{"conditioning": "none", "cond_dim": 256, "logit_normal_time": false, "activation": "gelu", "weight_standardization": true, "scale_shift_norm": true, "residual_init": "none", "muon_scale": "spectral", "orthogonalizer": "newton_schulz_5", "steps": 12500, "batch_size": 64, "decay_fraction": 0.3, "warmup_steps": 2500}
Rows from block 10 of a small spectrogram flow-matching model, named by matrix and row number. Each number is 128 + 32 x the weight over its row's rms, rounded and kept within 0 to 255. All counts start at 0.
After each channel's rows are labels from the 100 clips, of 14976 (inputs lightly noised), where the channel reaches its highest value: "responds to" is what is common among them. Only what is clearly more common there than usual is listed. The data: strings of digits, spoken by a formant synthesiser in many voices. In brackets: how many of the 100.
# convs0: first 3x3 conv (model.decb.0.0.convs.0.weight, 128x256x3x3, standardized in use, each kernel summed), inputs 156-207

convs0.124 [105 117 109 117  29 128 177 130 120 152 141 131 148 153 144 115 159  96 151 135 111 201 159 136 178 158 145 136 134  80 144 157 174 114  57 128 132 101 196 126 140  41 125 174 127 107 115 123 109 146  80 118]
responds to: voice: high voice (83)

convs0.30 [106  85  89  89 121 165 169 147  56 165  61 153 136 122 105  36  81 109 131 142 123 156 156 126 144 106 143 128 120 126 157 161 134 118  92 137 109  58 184 135 138 178 134 114 120 124 107 128 114 152 101 137]
responds to: thin (high-pass) (92); number of digits: 1 (49); pink noise (45); white noise (29)

convs0.18 [114 151 165 124 108 131 131 108 131 173 114 163 173  82 124 105 161 125 173 117 152 133 123 145 102  98 126 127  76  77  87 157 142  82 138 135 177 125 156 115 133  91 147 114 167 165 103 144 128 142 160 127]
responds to: clipping (56)

convs0.70 [115 162 104 171 150 137 130 183  92 107 111 169  92 156 178 136 108 147 116 118 148 107 121 122 136 161 113 134  99 138 162 136  98 127 117 161  90 103 129 145 103 145 138 133 128 116 129 125 125 128  82 135]
responds to: rumble (66)

convs0.100 [107 106 132 194  94 140 140 135 115 118 119 146 181 111 158  72 130 125 154  83 109 109 160 100 131 116 169 124  92 116 149 139 181 100 131 107 146 193 123 135 187 133  60 101 168 138 140 155 108 147 141 172]
responds to: "seven" (84); first digit: seven (51); pink noise (33)

convs0.93 [105  97 108 162 155 156 134 116 139 148  91  79  85 105 130 188 190 160  92 128 175  87 171 136  96 102 105 144 115  72 149 135 146 137 145  81 141 161 190 119 141  99 117 214 103 105 133 123 121 132 107 160]
responds to: white noise (62); clipping (32)

convs0.3 [ 97  99  85 127 129 119 128 123  84 111 153 134 138 109 123  91  95  69  76 126 122 160 149 124  96 194  92 130  96 149 115 173 163 100  84 134 131 207 109 130 126 106 137 146 143 125 124 155 183 133 141 156]
responds to: "four" (55); white noise (31); last digit: four (29)

convs0.101 [127 174 154 118 109 128 128  86 116 134  71 130  78 121 140 146  93 171 105 157 125 139 108 144 170 119 140 122 121 107 137 102 100 156 167 134 110 162 144 131 146 139 113 158  80 145 171 170 119 131 154 125]
responds to: voice: deep voice (63); rumble (53); number of digits: 1 (53); clipping (27)

convs0.103 [124 128  96 138 126 127 153 175 255  81 161 119 255 124 123 120 148 170 125  94 117 126 170 170 134 106  94 148  60 106 165 112 109 169 131 181 102 155 167 116  93 143 193 141 145 113 117 146 122 153 123 120]
responds to: reverberation (98)

convs0.126 [131 151 100 123 146 174 116 155 136 144 172 130 123 122 112 150 148 146 140 136  98 112 134 126  61 139 137 166 114 159 118 138 188 133 123 133 116 141 119 116 109  86 123 107 126 142 120 138 133 159 150 146]
responds to: voice: high voice (56); pink noise (33); white noise (31)

convs0.40 [ 89 128 126  97  77 164 163 109  96 142 154 171 102  95 105 142 117 103  32 102  90  92  95 109 148 156 105 102  59 125 162  85  85  85 110 124 160 156 113 133 184 103  87 158 147  90 119 126 120 173 131 123]
responds to: clipping (83)

convs0.48 [ 31 118  95 138 130 150 116 146 177 126 127 124 168 154 154  91 107 125 124  80 104 138 131 155  82 128 145 130 109 136 133 144 120 124 122 129 144 114 123 123 141 183 129 167 116 117 154 146 123 143 118 138]
responds to: reverberation (100); white noise (42); first digit: six (29)

convs0.73 [139 133 136 113  68 106 105 141 127 124 165 118  98 157 141 155 157  81  65 157  90 196 167 107  63 127 138 142 120 126 124  93 255 107 192 114 177 125 164  68 111  35 110 114 116 119 129 129 146 140 114 141]
responds to: voice: low voice (70); white noise (38)

convs0.15 [139 126 121 163 133 141 147 106 114 129 174 118  97 154 172 102 134 160 126 173 146 150 137 101 113 172 141 158 130 141 101 150 163 145 163 106  86 163 138 106 128 101 134 138 133 145 103 131 159 123 132 126]
responds to: "three" (75); reverberation (74); first digit: three (53); last digit: three (38)

convs0.90 [ 96 159  99  59 144 185 126 162  88  84 173  93 171 131 117 122 143 152 103  93 124 138 166 117 170 109 130 131  63  94 168  80 174 161 138 122 137 159 120 113 123 160 102 127  91 124 155 165  96  98 115 159]
responds to: "eight" (62); pink noise (41); white noise (39); first digit: eight (38)

convs0.53 [118 165 123 124 138 161 138 140 143 138 155 124 111 138 162 140 121 156 135 129 153 134 128 105 171 143 148 128 164 126 147 127 140 117 100 117 117 131 135 180 162 119 104 106 140 157 139 159 127 114 122 156]
responds to: "two" (94); first digit: two (67); last digit: two (31)

convs0.112 [164 166 126 130 195 151  86 132 164  58 145 107 113 125  80 128 186  97 124 121 137 236 116  93 192  76 180  81  81 127 123 138 127 139 233 179 157 166 185 168  68 200  74 194 203 138 108 136 116 138  94 144]
responds to: voice: high voice (76); number of digits: 1 (50)

convs0.16 [ 95 119 152 120 100 151 156 143 142 151  63 159  58 150 133 101 188 121 143 154 133 152 157 139 152 119 188 136 125 103 155 132 115 157 143 113 105 105 134 161 158  79 132 132 174 143 109  84 118  86 187 139]
responds to: mains hum (100)

convs0.123 [165 140 141  95 121 176 100  87 144 135 115 132  85 142 101 113 153 118 156 203 113 127 119 147  98  83 181 122 188 155 141 151 172 115 145 148 102 125 126 149 168 105 120 138 193 127 120 138 157 157 146 144]
responds to: first digit: four (30); clipping (28)

convs0.84 [115 132 168 141 115 161 139 171 128 126 160 119 174 103 145 117 190 137 179 117 116 157 136 118 154 115 172 136  89  87 169 183 156 160  44 103  93  74 125 139 161 114  92 117 136 131 149 163  90 143 136 134]
responds to: voice: deep voice (64); white noise (32)

convs0.51 [124 112 130 125 138 145 143 123 175 182 118 108 158 116 109 107 143 147  99 105 159  93 123 131 144 109 129 125 105 138 128 125 110 114 109 134 113 160 136  88 159 134 176 172 126 149 154 127 110 108 152 108]
responds to: "eight" (63); first digit: eight (37)

convs0.63 [116 107 138 141 106 173 148 157 104 135 120  91 124 204 179  90 122 176 147 124 156 154 127 144 167 142 147 117  48 128 136 144 125  88 141 160  98 113 188 159 128 144  89 165 116 119 174 180 146 128  92 100]
responds to: "one" (78); pink noise (37); first digit: one (36); last digit: one (35)

convs0.87 [ 91 109 106 135 154 122 147 163 147 155 102  58 203 127 168 101  87 142 109 110 125 102 142 117 128 111  77 152 187 110  83 107 119 105 110  97  82  96 133 138 124 128 195 140  95 119 147  83 118 103 125 139]
responds to: "four" (53); number of digits: 1 (41); white noise (39); first digit: four (31)

convs0.109 [154 124 106 142 117 132 146 154 170 132  76 160 143 153 146 122 120 171 132 111 149 108 166 173 139 120 135 161  92 117 119 142 107 134 118 148 116 120 144 106 142 122 124 134 126 141 124 156 148 132 107 118]
responds to: "nine" (78); voice: low voice (54); first digit: nine (39); pink noise (33)

convs0.29 [104 179 113 101 130 141 149 105 119 145 127 127 136 161 131 124 179 156 120 142 143 142 108 146 149 142 149 133 102 122 117 114 148 111 140 116 140 148 167  82 154 111 112 151 105 169 108 127  95  85 156 163]
responds to: "four" (78); reverberation (75); first digit: four (65); last digit: four (34)

convs0.56 [141 152 104  93 121 133 104  75 103 106 139 135 118 112  75  99 152 111 188 140 126  73 169  85  81  87 123 103 162 135 129 139 117 153 162 113 158 162 154 153 198  98 145 158 140 145 133 105  92 120 116 127]
responds to: white noise (77); first digit: six (29)

convs0.59 [136 119 189 145 107 120 129 145 186 103  62 111  92 145  92 124 139 124 179  96 108  90 109 142 152 129 147 151 135 126 131  79 163 119 103  79 127  40  94  99  93 102 125 117 130 109  96 132  77 160  80 147]
responds to: clipping (82)

convs0.96 [190 157  95 109  52 123 151  96 119 140 140 109 122  71 167 143 137 159 117 150  91 134 146 135 170 117 157  95 128  98 137 118 151  96 135 141  74 154 129 171 142 110 108 178 131 149 184 136 179 142 114 141]
responds to: voice: deep voice (65); number of digits: 1 (58)

convs0.10 [147 104 103 116 178 135 128 125 101 104 164  97 173 145 161 108 160 119 160 181 130 112 155  85 119 101 104 119  75 147 149 115 136 128  77 162 119 188 113 117 187 141 150 144 122 131  95 155  91  78 111 122]
responds to: "four" (67); voice: low voice (58); first digit: four (50); last digit: four (34)

convs0.62 [119 154 165  56 132 173 101 135 184 169 103 114  89 113 168 154 154 156 147 203 130 115 159 132 139 150 119 113 174 144 107 160 129  99 165 157 186 135 102 154  75 127 151 128 139 126  95 101 127 157 113 155]
responds to: "zero" (100); first digit: zero (64); last digit: zero (50)

convs0.27 [134 123 145 141 118  99 111 136 103  95 106 135  83 130 154 118 103  73 117 163  70 146 168  83 146 115 148 156 142 157 105 118 109  93 122 111 121 110  83 136  78 124 146 140 154 100 113 138 131 161 149 188]
responds to: number of digits: 1 (51); rumble (40); last digit: eight (31); last digit: three (29)

convs0.21 [106 112 127 123 131 161 141 151 149 105 138 103 128 140 139 115 132 149 108 149 138  99 108 121  99 146 110 135 101  88  94 158 139 104 121 148 146 132 132 137 171 132 136 143 129 129 148 138 109 124 140 140]
responds to: "six" (94); first digit: six (71); last digit: six (32); rumble (31)

convs0.104 [115 120 137 112 136 185 134 134 142 145 154 155 158 158 153 185 125 149 136 134  89 104 116 115 117 105 154 138 143 158 140 201 102 142 170 136 165 132 117 113 122 142  64 113 149  57 103 115 111 128  26 134]
responds to: clipping (66)

convs0.125 [113 109 127 124 134 114 127 102 129 124  73  93 106 110 110  92 126 127 130 143 111 167 144 120  83  88 163 156 119 145 140 144 150 171 147  76 134 111 115  93 151 142 106 139 115 122 135 133  75 110 100 145]
responds to: pink noise (46); clipping (31); first digit: nine (31)

convs0.6 [167 161 125 104 126 118 150 131 166 156 146 120 202 130 123 135 148 150  91 172 120 158 160 133 135 128  73  87 139 124 124 116 124 104 125  90 139 169 122 162 156 143 130 125 122 119 162 152  82 131  93 110]
responds to: muffled (low-pass) (67); pink noise (35); rumble (32)

convs0.78 [123 124 166 104 134 155 146 140  92 133 123 109 111 155 145 121 161 127 139 137  70 112 155 122 120 136 163 144 136 136 129 115 125 132 141 179 125 112 163 158 107 125 115 105 108 119 150 144  90 122  83 188]
responds to: thin (high-pass) (79); number of digits: 1 (45); white noise (37)

convs0.95 [ 90 140 117 147 132 123 116 131 147 120 156 104 173 133 138 160 117 123 160  92 153 173 136 111  88 108 115 131  83 151  95 112 216 131 168 139 149  91 144  95 123 183 128 133  84 122  89 108 148 126 126 154]
responds to: number of digits: 2 (41); rumble (32); pink noise (31); white noise (30)

convs0.94 [138 104 120 134 136 155 158 135 138 137 106 145 131 159 128 182 149 159 136 105 131  50 180 148 162 112 145 143 156  91 161 130  91 192 135 114 128 135 151 176  91 148  91 144 116 110 131 116  87  93 106 132]
responds to: clipping (50)

convs0.65 [155 125 120 154 100 151 153 149 125 103  97 104 104 165 138 144 113 148 135 120 166  80 146 135 104 109 109 134 163 131 135 146 163 150 102  99 118 117 107 120 109 138 128 131 120 157 103 112  69 109 143 137]
responds to: clipping (77); white noise (44)

convs0.77 [114 103 170 219 184 160 161 195 117  63 141 186  74 147 183 114  92  88 159 108 115 240 122 157 156 141 149 120 137 102 145 213 196 121  10 120 124 110 154 145 184 154  66 113 122 107 143 189 151 162 103 158]
responds to: mains hum (32)

convs0.32 [142 106  93 108 110 113  91  85  65  95 127 142 102 104 131 155 137 154 125 123 164 114 164  85 137 122 118 141 111 132 140 131 148 120 117 145 143 154 120 120 163 105 123 130 111 167  83  98 135 141 117 109]
responds to: "zero" (66); first digit: zero (57); pink noise (34); rumble (33)

convs0.43 [127 126 165 199 122 114  98  83 139 102 151 152  82 159  69 174 104 115 157 152 113 155 110 100 123  66 119 144 189 130  85 166 114 146  78 109 126 103  76 135  99 185 156 124 134 166 127 144 165 178 159 130]
responds to: mains hum (97); clipping (27)

convs0.4 [155 150 179 120 140 136 127 121 151 133  50 120  78 139 131 144 174 148  99  93  95 118 140 146 154 129 144 125  68 124 129 127 133 122 146 150 130  65 136 177  88 159  98 124 145 129 102 134  57 118 122 128]
responds to: clipping (81); rumble (35)

convs0.45 [ 95 148 151 104 133 116 134 117 146 145 146 152 150 136 128 157 134 125 127 126 163 154 112 110 162 111 131 119  82 128 118 151 154 136 147 148  89 142 113 102 142 165 158 113 127 156 137 106  89 136 118 138]
responds to: "eight" (86); first digit: eight (57); voice: high voice (55); rumble (30)

convs0.110 [ 67 111 114  95 120 154 131 102  82 130 151 128  98 149 138 123 130 187 120 109 114 174 124 115 101 124 169 114  54 104 120 160 131 127 130 175 121 187 142 107 166 122 143 156 123 133 161 140 126 113 140 154]
responds to: rumble (97); number of digits: 1 (57)

convs0.9 [183 119 135 148 105 128 118 125 133 153 142 173 149 146 165 156 161 153 134 164 148 122 146 120 182 184 131 130 165 177 159 153 123 125 148 137 119  77 150 162 125 131  95 141 142  82 144 142 185 114 100 135]
responds to: muffled (low-pass) (47); white noise (40); first digit: six (30)

convs0.91 [137 100 152 180 138 129 123 114  85  95 111  94 119 140 104 115  99  87 145 144 105 115 119 101 150  62 128 123 139 127 119 137 135 114 103  68  91 137 109 165 141  99 126 109  93 102 119 164 157 104 141 126]
responds to: thin (high-pass) (100); white noise (49); whispered (27)

convs0.2 [138 145 121  88 125  95 112  82 205 113  36  90 146 127  87 121 176 110 120  74 117 149 106 137  62 128 137 125  69 164 132  74 123 153 126 129 150 106  81  64 106 106 176 165 132 135 159  84 172 146 123 108]
responds to: thin (high-pass) (95); white noise (62)

convs0.68 [165 122 130 104 149 130 129 120  97 127 125 139 143 126 144 121 112 135 175 123  94 123 163 162 116 143 147 143 126 140 141 101 146 144 138 146 132 123 143 135 139 162 145 132 116 125 128 136 148 149 131 139]
responds to: "seven" (67); rumble (43); first digit: seven (43); pink noise (37)

convs0.37 [198 110 185 137 163 136 128 148 154 104  85 104  75 118 136 161 179 117 103 172 141 113 128 120 147  87 132 151 187 119 182 136 107 147 113  83 141 107 145 123 135 149 173 168 129  78 146 112 108 128 149 133]
responds to: "six" (61); first digit: six (43); last digit: six (28)

convs0.22 [118 176 127 103  50 150 175 104 157 138  90 150 106  83 116 141 187 118  89  99 122  71  98 123 137 100 122 132 136 165 145 167 150  96 131 111 114 146  81 111  89 166 149 172 116 149 101 139 153 148 110 155]
responds to: voice: high voice (57); number of digits: 1 (48); last digit: three (26)

convs0.14 [135 159 120 122  99 125 114 122 167 122 113 139  83 119 113 147 182 144 123 131 137  91  92 149 132 135 142 154 113 125  97 149 115 145 102 135 161 110 113 145 152 130 124 120 145 125 130 141 125 117 156 110]
responds to: first digit: six (33); last digit: six (27); first digit: seven (27)

convs0.127 [132 115 132 145  81 152 118 151 136 127 148 126 159  97 140 119 144 131 137 118  84 134 141 159 147  95 143 113 113 103 108 136  75 123 224 125 159 143 141 115 142 196  85  89  97 130 126 119 115 146 130 143]
responds to: voice: high voice (60); white noise (31)

convs0.17 [150 133 120 148 129 115 112 146 100 125 155 128 163 171 162 135 152 142 161 115 124 136 171 134 136 151 143 136 122 147 111 132 145 147 133 160  82 135 119 119 108 127 150 135 126 136  91 136 139 145 127 143]
responds to: "three" (100); first digit: three (70); last digit: three (39); rumble (36)

convs0.86 [139 145 128 126 150 132 161 134 133 116 147 134 126 150 114 160 138 161 153 134 112 118 145 135 113 125 140 147  69 123 140 119 131 109 107 171 155 145 160 122 106 110 120 140 122 125 170 164 146 135 139 166]
responds to: "two" (71); voice: deep voice (52); first digit: two (44)

convs0.106 [131 148 151 129 150 151 133 125 125 126 104 135  81 115 105 170 172 118 153 144 125 130 140  91 124 156 135 137 147 136 157 134 102 162 140 128 130 135  97 144 126 169 152 106 145 127 122  78  80 137 110 120]
responds to: first digit: one (31)

convs0.55 [163 161 179 142 147 165 121  81 112  90 108 126 138 116 115  98 196 124 138 112 133 137 128 115 125 135  94  75 108 154  99 110  87 121 192 202 154 138  99 147  95 131 148 191 138 175 155 120 170 185 149 142]
responds to: thin (high-pass) (74); white noise (58)

convs0.46 [131 103 142 183  98  91 154 140 194 126 112 110 199 137 142 120 178 131 187 102 135 141 132 176 109  94 176 160 141 121 159 143 161 131 117  79 135 157 111 103 118 153 213 151 156 136 117 131  81 101 143 109]
responds to: mains hum (62); clipping (32)

convs0.81 [127 175  98 114 137 111 135 141 162 107 186 103 126 102 134 160  58 164 194 120 130 173 121 130  68 135 164 155  64 124 152 156 167 126  78 109 165 171 170 179 162  93 133 128 122 177 127 168 146 134 195 153]
responds to: "two" (67); first digit: two (40); mains hum (35); first digit: eight (32)

convs0.41 [116 127 196 100 108 160 101 146 180  94 200 148 144 131 126 134 169  94 127  95 141 144 152 117 113 133 118 152 117 110  93 118 111  89  89 122 136 123 145 159 118 124 134 126 162 110  77 122 170 111 165 120]
responds to: number of digits: 5 (67); quiet level (64); "five" (52)

convs0.11 [ 95 118 113 111 110 142 140 130 117 161 123 160 147 126 134  92  97 161 130  77 133 127 169 147 132 128 149 134 118 114 117 167 120 114 160 120  92 133 138 173 174 121 155 151 143 158 162 161 150 129 113 152]
responds to: "eight" (100); first digit: eight (58); rumble (51); pink noise (38)

convs0.108 [134 131 159 158 118 148 107 150 158 184 136 151 153 103 143 127  81 153 126  84 134 140 116 144  84  98 113 138 160 176 113 161 129  99 116 132 127  98 123 150  92 109 112 127 156 123  86 151 132 156  92  95]
responds to: first digit: six (26)

convs0.12 [118 103 100 155 116 143 124 117 103 114 109 153 140 141 130 114  87 143  97 113 124 112 154 139 151 115 142 127  99 131 129 136 128 140 115  98 107 153 113 140 101 138 134 117 155 136 102 131 133 135 109 167]
responds to: "five" (60); first digit: five (49); number of digits: 1 (47); last digit: five (35)

convs0.7 [150 165 147 175 143 139 123 102 131 110 107 189 108 118 109 146 127 122 134 133 149  59 124 110 140 111 120 132 148 118 180 193  74 189 163 100 110 128  51 105  92 137 160 141 153 124 114  57 141 176 137  88]
responds to: mains hum (100); clipping (25)

convs0.80 [114 139 149 131 139 118 117 157 127 134 134 140 129 130 138 121 102 121 136  83 130 104 125 119  97 110 155 152  92 112 133 141 139 129 125 127 116 129 142 122 141  95 134 141 162 138 146 122 121 133 139 134]
responds to: "six" (62); "seven" (55); first digit: six (36); last digit: six (32)

convs0.1 [160 136 159 161 187 113 175 137 123 143 159 107 146 118 151 129 177 169 132 110 172  99 140  86 126 192 119 150 107 162  93 136 152 141 103  96 121 115 150 123 140 171 106 123 118 125 107 161 147 112 168 125]
responds to: white noise (35); first digit: one (34); first digit: nine (32)

convs0.38 [ 98 132 142 120 139 150 117 128  83 122 119 137 144 149 100  99 117 142 138 121 110 113 105  91 121  83 129 126 117 146 113 122  67 151 122 123 126 156 128 154 117 178 142  99 156 140 135 103 120 129 103 128]
responds to: mains hum (77); number of digits: 1 (40)

convs0.79 [189  96 198 178 111 126 185 160 120 119 159 169  97 149 176 140 164 203 123 153  80 147 135 105 155 158 123 138 151 108 171 168 153 122 100  88 158  89 170 122 171 139 127 108 158  96 126 151  68 159 123 124]
responds to: voice: child-like voice (89); thin (high-pass) (33)

convs0.33 [113 126  97 136  83 132  96 110 105 134  97 146 102 153  62 143  95 108 130 122 154 142 123 125 166  95  94 111  83 139 110 153 132 108 112 105 135  89 145 142 140 147 136 108 140 163 106 111 155 169 142 170]
responds to: number of digits: 1 (73); muffled (low-pass) (45)

convs0.44 [103 127 154 148 116 122  99 130 115 140 126 146  82 152 106  90  45 120 134  94 101 103 121 121 135 109 119 121 171 198  98 120 134 169 149  96 100 146 104 153 139 140 100 113 159 110 162  83 166 151 163 176]
responds to: number of digits: 1 (51); first digit: seven (26)

convs0.98 [130 102 107 147 154 159 121 184 186 171  93 183 100 134 133 136 194 136  96 151 148 152 139 162 131 153 128 147 176 137 183 139 141 143 148  93 137 110 140 136 151 141  96 105 165  93 114 135 118 107  83 106]
responds to: first digit: one (35)

convs0.50 [114 155 171 179 105  74 105 156 104 124  60 104 105 147 173 139 160 107 135 154 137 104  89  75 130 157 144 129 129 123 122 106 140  96 132  68 117 134 141  42  96  88 113 146 107 124 148 127  87 181 115 143]
responds to: mains hum (30); first digit: seven (27)

convs0.118 [178 153 132  95 124 164 114 162 168 131  88 140 143 112  93 138 109 129 105  88 120 125 116 116 157 166 127 107 145 103 166 140 126  87  89 166 138  84 133 187  84 139  96  68 118 104  92 134 101 119 106 162]
responds to: "three" (57); first digit: three (45); last digit: three (26)

convs0.120 [138  99 179 127 121 141 117 114 114 107 137 135 105 162 110 112 121 120 134 127  99 169 144 113 119  75 143 156 116 139 137 130 238 109  32 129 145 118 115 149 141 159 133 131 134 147 103 108 118 134 124 144]
responds to: "five" (96); first digit: five (55); rumble (40); pink noise (33)

convs0.76 [142  87 140 112 115 146 146 138 157 122 112  93 133 135 114 127 127 126 125 146 131 121 120 154 146 138 122 125 168  91  96 119 134 140 149  62 136  80 124 160 122 115 143 122 117 106  97 155 138 132 117 109]
responds to: reverberation (62); white noise (41); thin (high-pass) (38); muffled (low-pass) (32)

convs0.42 [ 91 112  80 133 113  91 135 169 184 129 164 156 167 139 162 135 111 137 138 109  82 151 165 156  98 130 114 139  68 112 170 136 168 130 151 137 120 114 137 137 147 158 112 115 118 134 136 122 184 154 139 128]
responds to: reverberation (99); white noise (29)

convs0.67 [107 138 165 161 136  97 129 147 225 128 174  79  82  99 176 100 118 124 133 170  82 121 140  99 151 154 134 118 141  77 130 100  93 166  87  45 103 138 124 166 111 113 157 130  98 126 126 124 108 173 151 136]
responds to: "six" (78); mains hum (46); first digit: six (46)

convs0.64 [147 111 141 129 127 120 117  99 120  90 108 163 123 115 130 106 117 146 129 127  57  99 118 111 101 144 155 126 187 108 133 112 107  93 132  94 162 122 154 125 121 111 152 144 127 134 143 132 149 145 170 146]
responds to: "four" (62); thin (high-pass) (35); first digit: four (31); last digit: four (30)

convs0.115 [137 144 126 157 120 105 139 119 155 115 183 147 120 150 145 133 143 154 176 133 132 102 111 117 112 145 142 124 135 138 131 120 149 120 138 157 137 105 145 130 155 128 132 136 116 143 145 115 174 111 114 129]
responds to: "six" (73); voice: high voice (55); first digit: six (46); pink noise (45)

convs0.36 [119  80 136  97 132 129 126 136 140 165 165 126 188  78 166  84 127 159  93 143 126 133 177  93 146 166  89 102 180 149 134 171 105  72  80 149 106 123 134 190 162 113 119 135 141 115 130 142 209 137  80 119]
responds to: voice: deep voice (71); white noise (50); number of digits: 1 (50)

convs0.97 [101 126 138 128 113 154 129 145  84 150 129 149 101 164 144 113  88 155 116 106 181   0 152 152 164 112 134 109 148  95 144 156  73 187 179 128  98  96 141 141 167 134 130 116 141 135 113 158 112 160 118 104]
responds to: voice: low voice (84); thin (high-pass) (36); pink noise (30)

convs0.69 [166 113 128 151 161 118 119 113 137 160  97 115 110 181 137 164 128 130 147 138 130 123 127 100  62 173  72 141 111 128 103 133 115 116  90  85 157 154 126 135 136 131 141 157 127 103  85 125 145 157 106 128]
responds to: voice: child-like voice (87)

convs0.54 [120 107 130 102 142 170 104  83 105 166 121 136 100 103  96 135 152 163 135 136 122  89 104 171  95 178 133 108  90 100 194 151 105 134  85 134 153 122  88  77 145 146  96 125 151 124 134 135 127 129 123 117]
responds to: first digit: two (38); last digit: two (27)

convs0.60 [ 98 129 131 128 141  64  90 151  97 127 104 114  77 106  92  95  65 158 124 143 159 103 116 125 156  71 108 118 172 144 109 129 109  98  96 139 156 128 137 102 123 105 165 154 136 108 127 162  98 171  95 119]
responds to: "two" (72); first digit: two (45); last digit: two (32)

convs0.58 [ 76 178 141  78 189 154 127 143  83 180 164 141 132 115 145  99  74 145 143 114 150 120 139 153 155 143  96 120 190 182 157 149 159 109 108 123 123 147 149 117 179 124 131 150 110 138 155 114 119 107 167 143]
responds to: white noise (69); first digit: five (26); first digit: nine (26)

convs0.82 [119 100 113 114 131 158  92 146  90 139 184 125 162 108 129  71  88  91  75 138 115 137 120 112 129  99 101 100  93  96  86 170 150 129  96 166 126 171 142 115 130 115 159 158  89 120 157 143 152 123 164  90]
responds to: white noise (58); number of digits: 1 (48)

convs0.89 [120 104 141 144 152 123 161 169 172 137 120 109 177 136 128 159 142 157 154 104 146 110 156 147 106 126 127 153 136 135 136 137 169 111 132 139  95 151  90 112 156 108 112 126 133 111  95 154 118  88 166 127]
responds to: quiet level (71); number of digits: 1 (48); whispered (27)

convs0.74 [ 95 116  75  96 123 171 111 153  69 142 147 125 166 153 153  92  68 125 143  90 111 143 130 135 131 104 129 116  92 118 118 142 106 130 113 109 105 110 168 142 170 148 126 117 105 109 164 155 136 164 112 121]
responds to: "six" (84); first digit: six (50); rumble (40); pink noise (31)

convs0.47 [100 203 161  89 144  87 103  44  68 155 107  84 106  96  66 133 106 123 156  64 138 136 112 110  55 123 117  96  76 165 128 109  94 120 151  96 123 134 132 119 148 141 207 147 125 141  98 133 141 129 175 159]
responds to: thin (high-pass) (80); white noise (32)

convs0.24 [117 137 164 122  73  94 137 106  91 199 168 147 152 128 110 132 125 118 125 150 120 113 147 126 140 145 118 141 113 153 108 190 130 115 123 103 125 150 146 161 153  94 127 118 136 128 119 155 162  73 137 169]
responds to: white noise (35); first digit: eight (27); first digit: six (25)